config.yaml
model: "image captioner"
encoder_activation: "swiglu"
beta1: 0.9
batch_size: 64
lr_schedule: "step"
Rows from block 4 of the image encoder of a small image captioner, named by matrix and row number. Rows with one number belong to one neuron. Each number is 128 + 32 x the weight over its row's rms, rounded and kept within 0 to 255. All counts start at 0.
After each neuron's rows are labels from the 100 images, of 14976, where the neuron reaches its largest size: "colour at peak" is the nearest of a few named colours to the mean colour under the peak. Only what is clearly more common there than usual is listed. The data: procedural textures in two colours, tilted and lit.
# gate: MLP gate (encoder.blocks.4.mlp.gate.weight, 192x96), inputs 0-47
# fc1: MLP up (encoder.blocks.4.mlp.fc1.weight, 192x96), inputs 0-47
# fc2: MLP down (encoder.blocks.4.mlp.fc2.weight, 96x192, transposed), outputs 0-47

gate.147 [ 88 131 146 131 121 110 143 136 163 145 200 114 131 128 172 105 138 143 130 140 113 124 168 130 159 165 123 107 155  97 145  62 112 111 114 140 121  39  98 184 124 170 148 157 129 172 183 128]
fc1.147 [106 119 126 130 107 135 142 114 153 116 112 117 133 147 134  88  81 140 155 101 107 134 152 173  96 154 110  84  69 177 132 147 163  85 170 199 152  81  71 110 146  93 159 120 141 162 121  82]
fc2.147 [102 132 177 111 104 108 134 179  82  81 100 148 116 140 127 122 166 147 119  71 140 112 141 167  98 133 116 175 167 124 126 183 132 136  90 110 108 104 143 113 144 176 154 154 200 110 141 101]
colour at peak: green

gate.75 [120  89 175 169 121 143 168 163 134 174 128 140 169 116 147  93 131 145 108 125 138 192 150 180 169 130 125 106 103  72 124 111 134 105 130 144 173  67  67  71  79 150 118 131 113 164  87 164]
fc1.75 [ 89 156 103 149 177 136 100 174  82 115 147 128 142 136 165 133  59 153 125 152 169  91  88 123  99  92 101  93 200 146 125 177  88 108 149 140  99 150 156 145 175 146 128 149  78 101 148 149]
fc2.75 [152  73 169 108 119 166  70 150 125 144 180  79  70  86 111  95 153 148 106  96 154  84 131 208 130 123 162 125 108 103 142 120 136  90 156 135 138 114 174 206  89 134 147 132 129  82 107 123]
colour at peak: brown

gate.81 [192  97 153  94 212 124  80 144 141 174 140 121 101 179 159 117 116 109 106 132 106  67 110 129 139 131  95 107 162 109 162 159 103  98 134 154 152  67  94 143  64 139 118 188 124 180 161 141]
fc1.81 [116  89 139  83 154 141  96 142 126 114 135 152 142 151 206 133 123  23  70 107 125 124 103 125 139 102 139  56 122 119 134 116 157 162  88 115 144 121 146 142  87 154 111 101 217 124 127 152]
fc2.81 [145 137 157 145  82 152 135  90 145 128 189 137 128 148 132 151  73 166  99 139 170 131 122 144  67 128 122 149 184 135 149 210 148 132 126 130  87  19 162 143  82  97 128 127 177 112 103 166]
colour at peak: green

gate.148 [176 163 142 129  94 118 123 141 135 105 129 136 181 110 108 125 203 146 125 192 128 142 164  90 136 131 112 155 168  59 135  87  47 135 101 139 155 127 167 109 139 126 180  93  57  99 146 135]
fc1.148 [ 92 172 123 174 125 128  96 140 132 142 112 146 122 127  38  87 116 129 108 126  49  95 143 112  82 120 145 173  84 147 142 134 134  76 119 171  99 167 137 122 154 114  99 127 118  99 145  90]
fc2.148 [145 139 123 130 118 151 140 131  74  66 111  64 154 128 154 123 119 142 168 121 152 120 164 152 125 162 138 160 167  83  86 161 167 133 117 132 127 119 164  77 149 120 110 170 203 198 156 106]
colour at peak: blue

gate.191 [102 107 161 144 178 170 114 170 141 160 157 133 107 133 108  61  96 105 162 137 126 140 146 146 144  70 129 128 128 119 176 108 140 145 172 130 102  60 103 146 186  84 154 172 117 159  84 142]
fc1.191 [115  92  59 117  77 115 138 134 111  93 129 117 175 133 148 172 173 110 115  55 128 182 128 145  88 170  89 133 118 129 106 136 137 156 146 123 176 177 152 129  93 104  89 114 123 118 131 141]
fc2.191 [ 70 148 119 147  75 113 164 154 155 101 154 120 172 127 124  92 126 157 128  96 139 129 163 156  83 120 114 191 143 117 154  76 160 145 146  83 184 162 109 131 122 163 119 185 147 106 119 210]
colour at peak: red

gate.161 [105 182 128 192 120 157 108 139 122 150 107 147 111 124  72 126 114 131  93 146 148 116 118 124 133  88 209 113 135 180 144 141  85 181  92 103 109 130 152 154 195  83 104 102 132  89 157 105]
fc1.161 [151  84  99 113 139 139 172 122 149 111 121 110 181 141 173 103 141 115 192 147 141 193 169 130 116 141  81 127 127  74  96 108 148 133 167 143 158  96 144 117  70 193 155 149 108 139  68 175]
fc2.161 [ 12 118 121 120 100 126 127 151 111 134 168 120 188 120 173  98 169 162 122 107 144 140 143 164 106 122 115  84 152 161 139  56 102 168 130 127 168 153  62 108 117 165 180 122 134 118  93 156]
colour at peak: red

gate.167 [ 89  73 181 125 151 165 118  87  99 159  94 136 137 128 176 147 123  67 128 107 117 100  63  91  75 118 150 132  93 119 169 124 146  99  45 136 165 183  93 155 144 164 100 142 135 140  97 113]
fc1.167 [110 120 186 152 122 135 162  96 115 134 122 103 141 156 148 130  83 139 140 123 106  66 118  87 111 197 211 123  94  87 159 145 114 128 120 108 124 183 182 122 161  99  95 102 136 121  92 125]
fc2.167 [152 150 163 161 139 169 144 150 186 140 105 128 100 159  79 150 123  86 106 197 160 109 131 111 137 142 147 111 108 147 175 122 148 209  89 112 149 129 101 105 107 164 147 171  85 113  79 142]
colour at peak: yellow

gate.35 [ 70  89 156 135 107  85 133  91 142 150  67 125 188 176 146 151  71 169 143 139  67 171 113 137 127 170 146 176 142 142 101 121 123 120 130 154 201  72  90 197 124 153 133  93 107 183 102  82]
fc1.35 [ 96  82 185 130 124 125 117  94 136 137 137 162 147 176 115 153 115  97  83 116 108 149 180  84 172 157 171  84 110  88  99  61 135 179 172 105 108 184 152 136  95 151 113 128 149 180 157 165]
fc2.35 [125 160 130 150 151 114 189 100 140 177 164 115 109 161 113 145 104 110 138  81  51 127 120 142 180 128 155 110 132 148 188 101 130  71 129 118 108 143  86 146 129 127 156  70 125  37  81 194]
colour at peak: yellow

gate.63 [137 132  51 120 103 167 176 132 143 111 113 118 154 122 106 197 145 146 220  92 125 165  73 136 111 174 178 127 138  70 101 115  95 116 105 117 144 168 175 112 188  94 199 101 150 165 153 118]
fc1.63 [ 82 109  64 125 136 161  97 117 149 133 119 129 117 125 134 142  70 127 110 190 121 117 172 123 165  62 112  88 131  97 115 100 179 129 124 159 149 165  86 111 130 205 188 111 116 136 167 111]
fc2.63 [120 131 146 123 174 100 185 122 145 117 135 118 168 120 123 120  93  96 246 108  18  77 133 137 138 163 126 121  61 162 175 104 106 135 104 103 141 194 104 129 148 160 108 120 160 152 154  85]
colour at peak: black

gate.101 [142  96  98  96 149 195 153 178 185 157 138 123 171 138 181  95 103  62  85 145 148 168 142 150 103 124  77 131 173 138  97 118 128 106 171 148 136  58 122 114 147 106 125 152  98 137 129 137]
fc1.101 [151 112  84 131 172 146 130 144 149 146 103 162 151 143 189  71 112  71 117 118 108 135 108 118 192 145  94 158 131 105 134 171 150  95 135  86 161 119 164  72 107 125 139 124 164  96 176 157]
fc2.101 [138 128 132 143 136 145 122  94 162 168 106 143 138 144 209 145 150 179 125 170 135 172 101 108 159  52 127 115 144 116 123 126  84 150 144 165 117  62 128 113 105  88 115  98 130 153 181 101]
colour at peak: purple

gate.157 [134 127 147 136 206 111 145 111 157  96 137 124 199 157 124 106 140 145 102  80  91 153 144 138 147  42 145 140 153 116 135  75 173 180 135 114 197 138 100 118  87 158 170 109 122 117 165  97]
fc1.157 [182  92  98 102 206 102 114 106  98 135 107 156 170 117 229 184 120 128 124 106 136 155  96 100 173  69  83  98 107 116 110 138 148 120 113 124 170 141  67 151 116 184 123 153  97 132 139 140]
fc2.157 [116  83  91 112 107 151 138 121 156 170 143 137  89 135  81  79 123 133 162 153  91 143  99  88 115  84 203 141  92 116 130 134  69  73 220 106  89 140 209 170 127  82 125 112 149 102  98 111]
colour at peak: green

gate.173 [ 64 147 107  97  60 148  85 129 131 136  46 155  86 132 124 181 142  85 133 166  78 107 196 109 138 135 166 128 130 111 140 108 150 150 123  81  74 106 142 207 134 143  92 140 171 124  69  90]
fc1.173 [ 99  83 138  90  97 113 138 137 127 183 159 141 115 108  84  72 133 183 148 167 152 140 132 144 127 183 173  85 130 142 164 128 132 120  94 152 117 109 186 160 179 154 125 140  57 126 130 144]
fc2.173 [190 135 115 137 116 107 115  67 216 121 130 124 159 143  71 108  77  90  80 153 207 101 145 111 121 119 104 129 119 125 142 122 152  94 143  91 122  83 201 145 102 100 103 111 107 159 107 146]
colour at peak: blue